From a checkpoint of a small image captioner: encoder arch efficientnet.
Rows from block 2 of the text decoder, named by matrix and row number. Rows with one number belong to one attention dimension. Each number is 128 + 32 x the weight over its row's rms, rounded and kept within 0 to 255. All counts start at 0. Numbers have three digits each. After the name is the row's rms in percent of the matrix's.
# q: cross-attention query (decoder.blocks.2.cross_attn.q.weight, 128x128), inputs 0-127
# k: cross-attention key (decoder.blocks.2.cross_attn.k.weight, 128x288), inputs 0-143
q.0 112:122202144115174127136095137155133108102125095096089061203217156123176110140115113157166133152058130137149134148120107126112149064148189128219156102139150127157117109141176104125133113086113128062106145113139166102101162160160183155170119191132119105128112129111129114150107148094113150136099123090125171132111200124075126165095118127127094106185137142112042103104170119169122128152135
k.0 099:165122108164173143138113110186145114140114097170104139103136129103150121100179090146136165109150183138107157160138123099056133124112116180131117135166153104124088095152073132140165107152153102160235149193166157082102093131116088104134137128127163073151160139156095162162114142101195119163134107131118151111181134134070156130161138079172090071129079101199084135111110129095119108240118150199160117086155124144135133127112103139087136
q.1 108:191124151147147102159110111115151156110169190153134147140107100100138105175147114077088135089086125091137135167169135113067123128084100145099115101140110192142120105085138150117114133172116142165129152105151110187152139071167093161154164120139255151125100204115134085095137078137150150170142092075096115139177152088120144202152114144111110158129130120087151186147157075138151095123123
k.1 099:152050136089156134084132152111077099134102072141070155171107105148113141085060178146113057181093068198172128126122141163131136087133151123175077120125084162165161145143143111066184202119094133115121113111172106173138097142103144128152127149118117136175136135134167176105141126128097135172132157149065109148116173084131074118120172131134129098144150198141119131144148150064138123107112141188105143146080132194139123111108138127168104
q.2 095:141111070100153205079057113126092141144133106141105127104182156140100120125144133167099143148133038102171117139179134142076126155117144112141147112199172143115143111158169140093140124165133118159153168128048142074119103166095085139172166204088141120150138152120145200138103134161170170089097162157145123151088132144163149138139099144123121124140100113101086075102088148182176138181109
k.2 091:125135064074205141135068140100110103152131103106161144161109097144184165176138129140134098114062090136097135167105083160144102114161138162053142076127086144175126102080127140136129137077105217165136056177163117072126112140135104093187105080170169097135191059090127088116187208092117118119190143094111114166157098151146062092151168127156127173149098128142131079126107161105120184162118098165176132131060136052154114135087106156137058
q.3 100:099123150138134151068157152158112173112148143135138108111163134092114118132080126118180103149108126083179121110130116129168114152189119082161143118099138179107210099131120178055075175150104109098149101200176115154097088169125146095080105135083129122124119145118117130200136117137149146098095158129182020083077125159096166115074131106106104168168137136149105142139147141081127173167127
k.3 101:102102144148131092137099150178136166106154081168200144158174104128163139093169095156114122154139071068078188133144117117128037106089094152131126089099131117108129147217168053123147180141146196125179100077167168117098119045148070048135106165130148122107114118048173095122128100141119132127112074120122094150122176142114089121123115148125131179127134113118141136076066114135157124168167149123107086150136182139155135108116117143110110
q.4 095:156114129139147177150136109167139145027133094094170137155082163088157120086095112129144133210087119125082082122111111132137129182126099088134077139149151142096139104126184143136151173160157117161083137184077156119183113118102185154165205103188129125201075119125123129122104107137107128185105126116127149082114162135161119171140104156072134119105068140129128121125107104177166107095081
k.4 094:136068177127120163081120145148142117189060073086107142110135149146105155161128170156112108126157090117115093158098161148123177127158136162075136079095133130098147146109129158102173141131140102115092076115089043125105096117124167180144163103137147122131080092131159086131145099054138156148193068158093113109148115112122125085123106074135099189164132149080023100165129117149130119150076125154108105064119116124142082168116118105140121
q.5 101:168130135201142103163143196153112150111111112170128131172112138166157174174143213201112125127191104123122134194122174125142137124136162131118143120114110170110148088153111172087114085132098199159109156124109123202114122053105108081123186144127086112070146103140131085148143087123145091198093198127125130157160142120147133141092110120126117165116108110133140127169115136138072081100081
k.5 094:089142168148129136141073088151099108096148057134101134126147145091109126157127118160059127074120120107165062164101121102129099122131110163141144127101089149146166118117170164158137156101152081161088185110128070106140142121145143156118122140099193116097153081083101148100100121172162180109220154042159117115133127161161139199109179153153130123132140155126216145062086084121126131041168144067106157164157118152091124118110106167129139
q.6 112:134156059109123130120100106109095125146121124158124089129175060154131091144122209166126145141156096123080140099178129180110098100106148135136127182138165172150101145137143131093139165080059114140108118134105140089050140092193121181123147153113106223130178108124159180101161086143162155074099141114150149083141120115106171143150107152107183073179166101103143149131176106159119161153124
k.6 107:085163117098200108083138077073144094154151121137154135089152086132134119129166130103135167109110077136191132132132101086153142169105102148119116086174129109090050153130113149132134151146140109119131136140151131120123087095168132147161134157120136082119101120067141151101150139080192119149170142096152143134162117128127028099092124154167144088150095160212160143088134099163102186141090161118157156224099150108140127152139115153108103
q.7 104:100087110130196140123114111095101104125153159088129126146133123113117135103141164095127117149050152110140131141082167113158076154143130144102130169107131090108103087128110145103130108131089080125093106168105105077102115133143132109140136096175068159158116161113101115153145082136126141119135167049155195123165158153145042133116102145097133148136143195215141082111103113161000133156154
k.7 107:102122104120043114122065168124150135104119101157094149143183089111111173112113110167105158168092136075099116139127144118111124105110124070112103139152129161081100129172110149186226100094210140112119106100090157103081081164119107140125105097196131143126143172159080122154086143110142119176126154170144172115142092199108076168141109067137159195164147096128100161110176076117113255102084164118093093104162155087105101162116141107077113
q.8 099:114103064150077127095129159093129185099108144058144164160193103152142147113138063118125168119125097156118149064143163118086135130153138200134187115074153141189103153093164115149092126127149134170174109099112145114171067146128116152096141069122090126162153183146139161076101106189173126112132141143143160102151137136106111114126158110103075157099148150088161050163106171140147098170158
k.8 093:118125123093124126171159159148125123094186117137158081191144115207132162109159190103115133137124127134093122203127062131120118185079131117147171184128175102122139105195092143128097049095208114117103135114098112138085127123064135145100139074145182160128154136146194114165117168091078133115144138133113104163152120103090102121173116149117111073140080157135124104141150130131109179138117132110117094140106165154117134139137167122114123
q.9 090:115157217132130118118097168069151137155130175127120107149138202144134129117144145144067157123119082161144072136161133067155120138155106098123089143144149097140105118168146157129116150088159144209126153131159186140167092134154123125085133132148100117195126143128100082117108139167070192155096112160128147141142108106082121089146145106153095125134113125087162073156168046083187062094081
k.9 096:127170134172147144077138111163145079089098130132120136116169161213078142129145097096116152151095153145152138118136122116113101110150110170135155146138172158122147097152131166107147101148109075095154166112151154135171143162108104087150105150139109115092119121128126123174160138146112161134157133111096128164115086132098151128134134098189137073137118182124183089135131078151153100140131089118034142146139121136125129083128181145076112
q.10 105:178107071143107130104135152110138120111147176077145109187115089100221133128132100119110142115090119146096158097147115115135144108070143099103117124132119126133122106164137128124099169156095146167110088129118148181080054137115165130183168144168078114168188110123054122092141121097110102076136201087146096095189154173114115165141145098118152123091140143076107140069071149117118213118142
k.10 102:196113089129074130166094116052134133123139099145116138117179106111084119143126107064123103118153148194140151148112106133098094124108137159100096165066131168150156095114159067086123152146135081122141163048106110097066038168126124175144122097107152117169121145146148146044132068100104137114163133117116156152111141100088136127138125049104119135090058124195138171124113065172105048063115162126108142103144114149082110186123107093092133
q.11 091:138120139156034179115126118175090152135138118096108150141102131113132114133061148086138116158110146101171109112119101129156154158126099100121126105104102086111099134124148082124134118135138180098083171147046119087148132152065092145169183094143194084215118170179144141081141120109165168127121144103061172109092073134139135114169094152120077146156131103105140115133174082164066144098167
k.11 098:133109165152125114111143181113115119123139146115090072131127109111097140112110096130187093117118154150079166164110166112085093131132186101119074109166131183091089135145140140072177093169043153169094125186061099140106128172136095110164095111153101119077116095131065181105134160087128066118119101137135079140087131177112143146102122156136118167126105119118101145112100141154132185134130106140124149104085136147116060116140175128160169
q.12 101:130162179167093087127109163094156113129122119146123199095126171192162109105138137071186116095155097146140154128092085150175141076149094104174124152191129149089100070108173156134071120060163081106111156123143140114129168132133145082136137122176141119103102116128132099091149172120094121135139114115154134092104099122160177074168117058098059201158174112123176106128114146144086155089144
k.12 098:119131126175142138057140151169055122059097184149084094060131185124149102107107136143134185134173131058130086110127160143102126076111122089161120079096088134113101144102142117076122108146172152128126115170106090149122145135095134134164108097142129163140093080112152139131098140223195115135097048127081173105125085125138170119138164121153072172135146123131189105122172148149090121213162136133062143125158103198151124103138144170143089
q.13 106:115167109187124084090104124140027159134105114132108143182107141171103086132140171120083174081085175117150129100160161123144162134131076116129143162054159110147116111180078130105096127113075176156152144124113160054150134152105114161101129141060146163149093096099083148155120093135136163118045135099119155119122109084129136135127123128168144190149118131066112150076168153174130151148087
k.13 100:148161152158110084103072141102137152171171161170187096146175106123150147132152131125190115127068143122165148120109159085116123094081170138100157119130147106086182134130130093091138110162087094131170128149170085083137152183150126164114115104095151134112199090103132174153184172099144144142126167110150103149098151160125128118153158171099078201162168155180144157070158112115134183236136158124148183161196121072129121090110128119074071
q.14 095:110108118080104190066167134115143136100139110064174143131130161135119080130127108147138164094111161120138070143104156136105219144121204140117168145100081146159158165170165083193149094152090081121124141121150101107077165125126144168156105093137158108145143124176090113125135162079080153150127155151126119109124118158135165083147086202169111062132073157123174194104104116124095122122171
k.14 095:151188129160200069133115139090162099137131057105156178140086146124163117104098055068172052101132146152107127176101149093105138110128145110117092121167150142140135135104101165095131139114090157094165101143047119155168091128136129165092141147141090155120127167118158134172114115146082155129122160155106110087189125145144139155110108117147103139123109084157071119103147121157121155108113149117119087179133100192078148153144129154101129
q.15 110:190165132166135113084142108090149146090110117104149134125121113113140145136050105164108140142149175125136133148079098168120066157154127100084113100146086155118155133122090113142102082125121129172092133088114081163091109118180125094117071093136151137153079093142147095079174106135130103123081109108143086050103109110180157089110154119164109096198101138185183059162155131145040154152154
k.15 107:125157157122101061154170115200084134089112137123148124138168131115158069157171128118115112141173065037112120172128159101063117124117116081085075116147119170126105140142164094079120168126169153191144196092118101126110088168133126178166096151129167172110053171050106152146129161180121080132137096110123160109132166111179141112099074133123114087162074111113140150174128150099085144128108158137100123132144182138149102127106132113084181
q.16 098:110140138121153149084151165133169135134135144175114173112155118166129117155119116102087125120094149184177139093105109136133118109158110146143083121123137082105132091093165066130131123088142140171107135103145123061135118073169143089144065067134125161137200179133100087130162033157125149127147088109122149160169144149109138143132076064075195143172160135120201188128110088090102122183160
k.16 094:157171072098146145111167150203084158141141121190103131165206120146118117125102125193135156169106175122120125061161128065094170092059132057161147142189155124070130212136179135057133136188145132095131091162110167124159133175073102104123109179145158166100182144148184187179088138112141145106114125142187183124139093137079159150112135159123164098068173133130111129145144147166112154109161167101117171157112133148127115146138116125148146
q.17 105:119147071169119086108154097095105150057159151145128178113108091166036093169106105068158094134104177096122177172111141106119094119147094121040106203135148153129156187086167143112111190142103108136123134158147146116113128077110161140135144093142130148075107122118162121120157143103095090173132143157090093165132114171142158140132138117167122167149141119102146162078159035127083135146128
k.17 098:139132133102088153133049120087110120140154089121156179084204108116115158133065111112152139154140117144139123097115095115135096120127105135164135078112130156148150088134158198135164135140127103115185147105134149187171165111119094130083094132150141124106126207086149120095158128110090129041125121152155085139046172098200168136101131127167094175151179151089132168151069136146144131145146096101072114108160135136086148121136120117120158
q.18 097:142115154099120107063128052133150147171103082106110081168120130133101133135120124119091160146090142144135162157136112112111138104124129064128109122098173093105140133101160104119109154145110118158101141110119088094136086097150059132161130165146114109042147159093121154180124093088110121167188111071145143111114128167088188144105195167157145114106029195119140119152065148114133218138133
k.18 098:172152152121114092118133155123079125137153161122106175136164116099135188123088121116141098132182111156145092169135098136182112139131099099091136161138130095110108167153150158152149140073070202106175106113092163086091069206035120108105152141104100111176133139165149075145127111128078125193166128149138158161093114067131149101134184080135153143148113086093138109064071125109162156075144195147101118180106134168133169102173087112101053
q.19 099:131145131106193088125098134115161116088119120078127119142052145152107140117100089126147101108066075111155105199071135162146120160126144107186113154104114142165149095118141125146185190100114102163171150174162151086116106175136190102178086109146113157150186143112148076097120132136157147111148121184101139099120224170097188135155097140138161166167125135118066134115161133101170135124171
k.19 091:137184106123109143087149129096141149183106131143103118133149073185077129119075116179081136174129148113102123103104151125142111083076085159145132138133170148159154103106174160072152141146152154146179166186147119137116130091141106111148117077160066080113124134104093131108101142156197175102118152131104161096095135110102071089122071104099141107101168116191122184159104144089143088224204171149152069112116109119160130169098116115147150
q.20 095:149133190158191148136156182132185078132104149095110113145125118099104186171125115114128143107159183162095067178136121123136131192138118082133093153100128080147123084132145164154124126133122078094156140061190192066191138129075124114108132138114118178108129131159137118148057155115116180153152131131200164070158133157086090157130173128119121129161062115099118123125179155133112098112110
k.20 091:077121131165095101106157125213081122147151160146118107082136135114152107149153094170097152164078100149140150131143076092138165141120088116144140157095125062085120124142120149162120168126099088052154128158104203166159128117139080130149155111092104094149178106166130144152150176165157129134152071108150126082143091164109180139110077098171128058150115169146105134137089124100190090182153125169085121128148080099154090144104148183117068
q.21 099:072161110111121101138057090109184093173112126120152129109100078173109111166117126145108154112140113059163159158080147109123110116109118108143126089105106160116158105134175139087064117166099175142155115148166189142128119151096128151146065141044128102117128086160154153096146185079094123060134158073156117121151127154109099064104134177089113122086150103092150149089099131071151102196144
k.21 095:124035100134103163087094106089071125166210107125141118130150111105062117122109104161130086144126070162103127124137114190128142076159109109134115123092125145109145180094109078130109153176118134215166143103156173124126148102118168096106082104118099118138141122131173165078110156136126175112124036126111146145117170154188110149086123048108128121093133145169174080098141130129119137082178069092173136145101079107221159128191071117121101
q.22 107:105112145157152107131164134109135100131153119084135116178162159171091096085138150188128159106117138200096143133149059133123140078161116119160116122114113112174110089116135050134140111147103126174161095182161126199125080185157153170159123203138112111130035150143097086161180106133156133117118160101079126086099125135138123124074108105138088082103068091129084136182139103110140124128064
k.22 102:095133081108114122132120170150205143141119125177112132110099150160163111172138116169133094094170068132142117107167121168081085118113138110113102102160106182165086088129189173180188111205086066132153113113115126141126139122173125143171141142080185111120103074148144086101171095142149140120203136137114123149107178095143134169161111119125130146154125097130134142113093093136142076144102104141160102116176109140133112134108127118085122
q.23 092:111123151097170119088096135107081160094144192054116091146146123147103146153083124125115166093140170145098116109132131121118106130107116127071145146095074178134111143122141081161083139173141095149213115142174130102140140122181126137140110147141129122127165108070115178059151161224165120130058122117108110112203162089112159118096101076135148063073125146139147137148158102112178096087121
k.23 092:143146091190197178179179150072152170159124092108188032096142077074107138181157132101087134134130133182158118147073085112122103110144137137197179099205128178137119183121138136142117194185125051117137163117130084124082160137142168087115148100126107102102127210063127104121161093180123130177125137110125171192146153175132124121132118156123131113187175070133113120202136124124096096132096104080148105171123131122117136110098125161085182
q.24 106:145063162069124110124138090114083161096092167105070123147113131082149168154125195163160133138107154156128108139128140162134161183121108139137098180175136126053167083139116178129159175131134160124162105134110172115166142069148077094091134125094081208075102098107173168150119068093197156124116162163172123080134104140146134131055107140167123144136139155103114190130126121125156136129135
k.24 098:112143140172098157102092120120156124180142162130090122176170135134107148169154122141149158085139113098148141107103142133104168133092107127090195125133065028145165094159140138138179133086107131100080118148148155138154138108166122178113110106040124140209177177060125149093097082139117172169150170161139132150184171180123110135111100155078175123164137117120083183128137059184087064189124151156119123150071160106137140037185089148120161
q.25 099:112128133111186113087148121119131174120183125163134162148129102160120078198133135110139122161097172112163116128134106140189119127166026181168134104134128066115098125103161082094190109124140180099180098117094128111130138132166107120149095092137120152087088100119122135130136141110115086155186105134137131084127138137120114059112080054078126178096125136051168186123103131156158113157193
k.25 091:128152060150113156139141148146124106175152138123127136120090115113151191099151143135120082116193139114125184079107142145133170159138155043170169152214103110129177115178086135149145136163174065096132149141107155120105172129137102092132075073127135169142118173098176134121112168139067134159140153149148172118157137119072128182099109075096105111079107105076145121165106108133137129150176152134157177159153142133195118066110092127122137
q.26 097:086113131155081168138147103128175161085138110109091086143150136081117156146098128052109105149133203106088177124131120092153107133120112142058139048121132143107102165058101112045152126160110087150143133050163156077112134143127164134111136150112158099128132063123131146104167085180131161212163141174127164163132106112079089113132168171126089146120133103148134086108136145113123144164090
k.26 091:149131128140090113126131152147108211104125066131137112167190181078134118116207133164134115158162096147112094119105095111198104178121124131102104192173128111047074133135081088172118130212114089064180122118189040126093151139089136057094098146195172135132133143150136122130149104116087134106144111100147118128132169146164078114106096127163120098106119162093130074132074113096154146116125102128125114112088144114144079140133166114100129
q.27 101:113110137109061167151088118103161119155157104151146178116185166122101085144175087134138131107056122143164140146166129160150128080074118146104143128125093127161110216091145108146122135165155201100129117148137112054075062140100143141097168100124109086102169141113096133143122166104144132150101142060216128153110117144185126170178081132126126119102106187157080116136156151116154079129149
k.27 102:149137108125094109134161094109123077124114106057155141105140168150138110123083085126082151078115188107120194094092079130172079124130154131157127080167110128161143130118038145088182115122085172150088057182139161131109099174163104097075129114194186083119151082136126141087085125115130148122083098156131141097108095161157095145099135102130166215084147133124154146126126165130079105026160100119068070147092202119081128078145127091111111
q.28 095:128101124108175144193135174170109129122132053147174102091080120128245099137152117195169150152146132079153127187100145173141062183120115128146131135126083176164092110168102113155135126165148146136089127144166168145122185143124140072158108165124167124121147116135090069154137112146122165128112150139076116158147160159142104104049144163118152108113171105192168159118118111129103145118098
k.28 097:150130183084113124119136112080176110148066107162077120111114106053089135104158097165138122147123114084084112138109167186093081101123121120139149110114198142186103144106164087149106142125142141138132152080132144130085132100164160168125122151100146148104156073122093173117085090130187145156142108098082158089139092181093103093106128168122156083144163133116120155077085158133094172089115144106149087048131100142069135200095190137199163
q.29 109:072150168124115130197094160090107145170105112068154156132137148090137085111121104089117156136153150113167087062154134063082106128155066125201127099121142119158114077129120209203085154126147153122131108092140128151122125172130184127103116098192131117156122106096173077103116123112169123164114082112100056128141099140131137185092194096131128131106150144160100128155106161104147123172079
k.29 101:134133120139152118169157150112140138144122169055133098174115133131081079114133131136136179099100164120095107121179149188148097115144102097096142109114163074137135109118173109105064151160126148203140111088099071148093148127079160098124109122043203111127150138186137129161164127132111130134135127134087102175128088174122167104168150155163094155165084086169123071128151157078123137173094150116082107091185173107138164104143115123108127
q.30 101:157092155152128090109048123165165130117095136182217155096095175115092156127204194117058121093137143152062139166207121094084137177083109107073109096154106101106116087126120106111117084110153071129136142123085102148176139140130124095150155112086154133120118147100135137110143072164112118100138176140175098166148145172113103108124123131048128144097082099139120149129117147154111154096125
k.30 100:133041151089192114066142146131072176068116139143160122117102128124095070184107172156093097146146057092169135201091134133156120112183147104160111055109094131150178109113094118175140132131151162146091069120098109141167137173128090184123138079131115141104125149187168118051118131141116119109129124110153142172142148095120138134121165157158085164144158131119139064074123130081150148096097156177109177137118132153079090160086143135159106
q.31 099:122071136131128152125131077136128117181124143149131111115153091119122146160175179096120097150172128101061169135124157165196139159133176200098163133130112141068083107079098101110071149183071164119136141092142186132107116137121124125087123140128132143206156119149118124171164185152158204128113169141149131098131185096115149174128173106082129140158116090118131109172172095060170085122106
k.31 100:161096146102099156078121128176100162174147135123196158129118109149146157166126109156155149123089109122132126116127113147250132138109129154086140089132073166124157071212056111120094120151166091078112099189196094155117147090178107084146136093162082114109140116083108133159149082119101124112165159121132135143095135133108095125148101151146088097142162146158137093098189131187127074101154154114162102169066129163119132136145174095159122
q.32 095:186096124102127127210131163178102085125129107114139174052135067133111140135112142128156136140156129158158195155149130156165099116087113155088114150115113159151118112111101161123032142164158118177147100096107126173106103126158086132067178113143085140098124149169079085127124124110111103142075137080142179075134114125141148170095123153098150085146164191109143075127180128073090139184114
k.32 097:097133145111145100136165139135106090083162128127089077079075116142116077117112116140087190162142013099167168120186077093105114120141085087129121097125093154142096100138126185105122145162170089147125134179126138111113102184141185085107098152126137126128133126077092142107118135127088093071120061154084142105089106159157150124094109109172157119184180143158155159153147121208144155150152097131072064145098103105161152211125182156079117
q.33 106:190149144104151160126089130147119174120198183142085125144072073204131045064093137159147157134181158113124114115129096145139079109107072151125103135114091181102192078137096131110179171111140171168109123128162097110190131086125157124127126138117106099139107171139153125120210080134107111118097119143107127130137124106164148132102125108172150136118150126151176086137103148108128062143051
k.33 097:170142129094124189073096139091157133144095159143138174079180143126122133132110182148121096144061132160081093100168161125126116136127114093159155119096115140157142187102121122100136142162075119145068212095079050147127117117140187141146095140106189163159116099105140162121126107107119106172129141129087131119104162111146125171141124171169134120141144089095122139206106131165129069164147114152135154144149087121161136140103168121136120
q.34 085:180149144131162053149093101136085145188135098178134188151145100134117136125130160176193136175134128084107115100114105122090146142153129070135108143129108084119084155140122108116086127177122164090094146120084102125102154065156156125165142148181069081121055134132179062106143147131108171135144115106130102047087058168133165162099138065149157147151125128103151170128143163147104162111109
k.34 092:116103105078188114086101120098092168175088108114091148100097111143143136171135113116158146088131141119107110123136164134083160102154085179140086101153143165129097131137122116160136161078112140151142144113071124106117150177208102237135126156111096101141119120119048162115165129165142063067164129150106132090112090131140146185115103177144097151157116088141171107093151133231145079152173169108095132167165091129154170104130167086117172
q.35 092:151127114166121109122159157161164152169094083162054096086141086150077144117130117157152119119125095129142156088125098131138144185100164112153160092164093172131150141142147159095088104132141108006135074112126176114112126148150189094129158175128109138174080139150111113140119123128140090112090104117102128139161118110153148169123132161064158214144177129116123159071140075189090061125135
k.35 096:180072147146130128127122081158121056139145106143139103164116133135173098173108192135116191155114130112115158111096114060078156101072132121134123158137130111136094191140120124092126094137116088139186099173182114089155157162167104131141172085159162090143121118070058103105140142096125054099061120152142121104107096133171142161145142152079097104084183111129081147102080137195087177162180061117112117082137114092095143133142079074089087
q.36 108:128168140101195105092172059118185169132131092109104101083092098130120159101166120119135140112127073120179116157087123121163157131186102180150144123093086094124130104117134120083078077179176083151145137044094117160098137090101141191111103137166077110133153135076116106038133119166148172076141096161128162089107118133127122110144142186121160119081125125112172155106132118127145073113103
k.36 098:142081109109142179152129154098106110223184138111167124134146110164140120101177141094120125141140130162184075142143141158133117164104120204037116181128088137127132130137109125159130133092132199113127168111174128147153155127183164137158180102174071187123100063118128118148155145158117144097159139149157133129155094102129058197122134120120126071126148105131156158147151122217082148109110149146140112201106099135105150106120167061111130
q.37 093:123098149175150105104133102039064152130093150138119159099133169105088114144107133132090136161129154129089111131075108156173163175100144124118095123120134131084121090103127136168110175112104075178088083133110104170164068181103158148099162127119146210121106125091199174128111074129136145113131080077113143083144132161107115158147157128142111179182160113152187125138204098122102086139183
k.37 088:143082161171129124096132125196201115101165099156116149126133082145134172146159139160172106137092074086120182090124134069099150150206095055181084123123129080127143096173168118103147131069126150125134119146167120166149166191140096201137124170132198163091093114141117127148088073096144136102124095075127104198093129096131142100177073121136161143165150147165117126203147142113170162199078101127091126083117164082122162093152143180113163
q.38 101:131156087106097196178189152167147082087116090086127114112166130106162110088136116149098161097171139153157183154149153207208102121091095112134111109117132092121102131134134078183160141133077131169135137116113125107077094132130156185126142133169157116111130138169093125124182117189078121158132112094152148119126199113152156116172107162108183087082140111047150076166116098146160133140118
k.38 102:078139050126129099086115127171133134196095118126136137054113129138146144087125125078183142160136174114120077129123118095154116153131135115140117152130122132144170136113081041115115168182112041167066130175148132155122124113136138137127189141127114135111141104138165164164110158059093156147134144115142100116072149136180067128178097102111173192069102139104110122143105113126124133095111129123179092131145119118083147233111145150091050
q.39 098:138090127135119092154146133121145063165157107133143140106099075137093189109141193173136140137107181082110122118089182094117134179118112176099125061106094115133160152158155121171130135088085147105094150196078088098128173084107119135117115063086126138176081127114113135140120104114156169142151125143101083064151061185064105156101123137126118167049158115103123146177110159126072136122116
k.39 098:124134131139096152116118129062104131081168125080102122140128094126147117091136109130174145106113149081070093126173135080064170144092134075161086169155191137124131129148119125125121130118093089176108107158036164159077143111144075200093073147129090120163117115093158159132183092177130147120117161180094148092141124151082127168150117155126132112151087125108139084078162144203156208084138103034173162097088131117166102090083143082169099
q.40 110:099176142233122086179127094138148112124146119110127141090165141085108111138145121112127161142129122196146137157124129111154104143106182126130100128128106100066106152123093153176116115080108255056161118158120108190116092113107165117118110097095089123115111127116123110129179145115076145097072170075150126162090150144146171102117121154107125072167072080145124098110123154096132164155157
k.40 106:072139143163126150118098170152102116138140091117114075115147188118114151149064073136087126145136178124091178156187159131101129140120162144112119108149158119103127046186127135072119103144120093244091140163120180160123224138159088153182100138158171125160132106131132154126167163099162150124098128067204142140150133166130112077128099098080163131162163064085126074186135137103122157111172152066098122134145138213112167128153114183119132
q.41 094:148069182074093104139125100141134104145027086145099104098176143184124129129111172123174147153117138146134142167129130115106123161116084135113179106134107135120121164048176129164057140175154130100114117191121144132134139077101128148159130113154092131078062157109161087105101132139081123141110080110133121116096133124080084092174185114113072089116094180187083135171180122137103124110122
k.41 090:151053223182169140073170102088113106083120165131131138093088109186076152194106122164118120139215119131159107137110090118119114133135073135169148158108181075130164150077083148149190119106106110162105151151106090120095096120123104150118120108127099124148107156118091111121108100144167147143100069151068110113179116106164158112149148144131095094134076103123162167098136108173114146102118079151044076123176157077082115099111130106127144
q.42 083:138080094044168154089080104128141177101087136090080164162117098146111102085129129156049124124110085127106171166160125098114127131129065143144149118144116142104154151095105089069110115139152108084100112128141136116137098132141162115071117029130135142188096181149146111180102112095128192123156147172171115122106071131093140168168158095127109165133121205141108171078124170116138155130139
k.42 090:130054121093162135140161130116171148166132140136139184186153159188120125153070147143116078140073093112034150097120139143138131179097070119138188150127144119151166086157125086129094101079117175089097130119147139166126053089059095167111135109180049157119143189133177110103161165127109125070160136114081130087128054133118136138154128155120128114151127058103155142094113146173104095140151164103142163150117123122125125120170112114092082
q.43 101:082083114167131140184153112121105117166071122163126047116123159083110087114091169198156130190095119153082140106129062131127083165170120138104134130148108161159127106117137113178104100190124137063087103112162144098126126102128133136112160146148157201115165121103151155108150137053089105158191083059100101110105148125127123137063125145170133148113126102115107159148103095107151159053126
k.43 096:134154180149137127142160099081124084149146127139139152114138066110117116120111138128152169116154129130115191143144143134098144079086093124121131125098114172114113117095150137151216177137072139061146094108133121151099145172137144149113134154087112070164105062162144073155097061124174196116133160128161067106113112113119126152072107151127158094104143091145060122133153179108090127186158103095142096136042138144088156048130106158209120
q.44 093:122125083125107135084124139174088061110136122163120124144092177065102152134050084126166160191111115141100108105137060121159148138220129139135115164067101147099170136155079168128168115146143146087103102185136165089093104164137139154102138122191109088141130117176116165123123176169098120148071116124082119153127134175118109078116131180117084142149090148129098135079096089110105071129092
k.44 095:083193173119108143097181158105113101116134121083166126057178154084110117174122072094140143164090118166102160132158125145131116131112172172164128140117104095116157105127118209148168130125119124116165107047053094153107137083159091122209128128157130095110139099109126051147117079085107073141133110143105087130100078166144153138111136137160159136119164149116090118179107133091112112086164082120126169129088167102081086142134142162121142
q.45 101:107192170158087134169120135124112111047122173085133140051136125111144150167138136106165183097117159130081135149109099123051146109114116129108148113166130135106095160175129180147141168080158157097161128159122120061078105118142148191086179160113096128130121160081069163129142147162115163077082143130125152163132107133092154152144162042105132105126110094080127111123146078180155157131077
k.45 091:126087111155162127077118160157118175143123106113102132042127148122152132138103112072093130131115078164116161137076133117081141159101162165097145125084147099058159069195128151089139133132119114138113157128146171139135138112164103138125116169150175075086150070068139101094179080119161149156086124088111147170139091117073094052170179163209118133120132116133176118196112102118110117093117130073143154113138120137120112093140121189165098
q.46 097:053098168143119125151088155181190072166104094153142099158071148169120107099101139139106142147158111174106149143077111123139115126145132140182152141103116087115097162085092110093124111126167161140125177152187098092155117141138152173107179139156148115104112097156186198136138152071144130179127161195107099132106065068135101127131137088169142146137178112074141044133138132111154097173124
k.46 099:163067166108139120138159129125133109119100178094158164049167129144115096111135087204187115126080091101146104166134141153094101121133121101140174155114171167132067124062060162095103127127125103076091189172130119181121087135070153176086167179136118092121186098166158107131154132160178156131097172108123147093153073125112090144077122126099074143090193077138135072099135115082180101136169106065143164077110076074151134141080068199164146
q.47 102:105143085159099126095119158138109083159094120073155148161114126160149092101098128075141116190115190144097165139123184147114111124129113090080165114183121121126104114131127138166115112106110072089139099060094101187150099101103154142163091160135117063161195139149122143113127054106147071126180070095126140107120143103129126167081122146102160185162216124167079124087150146148098105084144
k.47 103:175121196142125145141117131129186113086156146158088131139130124089155133072104097158164165145104175164151115177102106109144085044111168081095132109127107106133068144098179102134118137106139160144156140163153151060119128179111129115161134160108128060086134180189069114105123093098117074094087086108111127118133179150080157178151125161165098129088117075152185079204138124110071131104122147114103149113107147158092109146156108115207132
q.48 096:063151131175119131119144090132112177164117145183175128158158107140147119145115168178147180188076130100104111099124086122167075109214158162148127141155112170143133176084169115068128075115084066113097162129134130128130110073098131160130145178143164164133141119109124144140151143083119131132094104094178143090067134117111066107187137123122107066162123103138191121107095152087119184163146
k.48 095:165088086109186089108130139167152154124121089179170156141148129102146155144180105106083119097140112111164186184160119069107117115099105123113149138123150202144133136134133100177144116125126130081105073128082134145050181096103129125108133166133135111127110141125150154136163092037185099142160150127131092107121068118114092088039161096145125068138053112172141139096138114111176169144127125089097132160142160150079163077146118111155146
q.49 094:123153212097124173088161106133121144177070147143118107163119144130106080162134147092044106141166158180158086157091141163173112100120084133146103142148141193134095081128144170127175178103103151195139142151155106164142222136119170089136105090109138131131124131116078133149091167097150106141134108150149117096195117157114100151146102119151161174121103137044071127141128098100118146111173
k.49 097:131126093156174121146184094222101164142100167110139185140122131153098168150224094147095095136195166104147100113175127123152144091112143098182193107073160133097088051095140062093107108103086097073142185165132141161143167175115138074177144101141118157111169207126084093083153077144150169133141153160175162133120152120146144141110123093139129173090133140166095118101141074190116107153146108132145086098088086140151114118112099096136141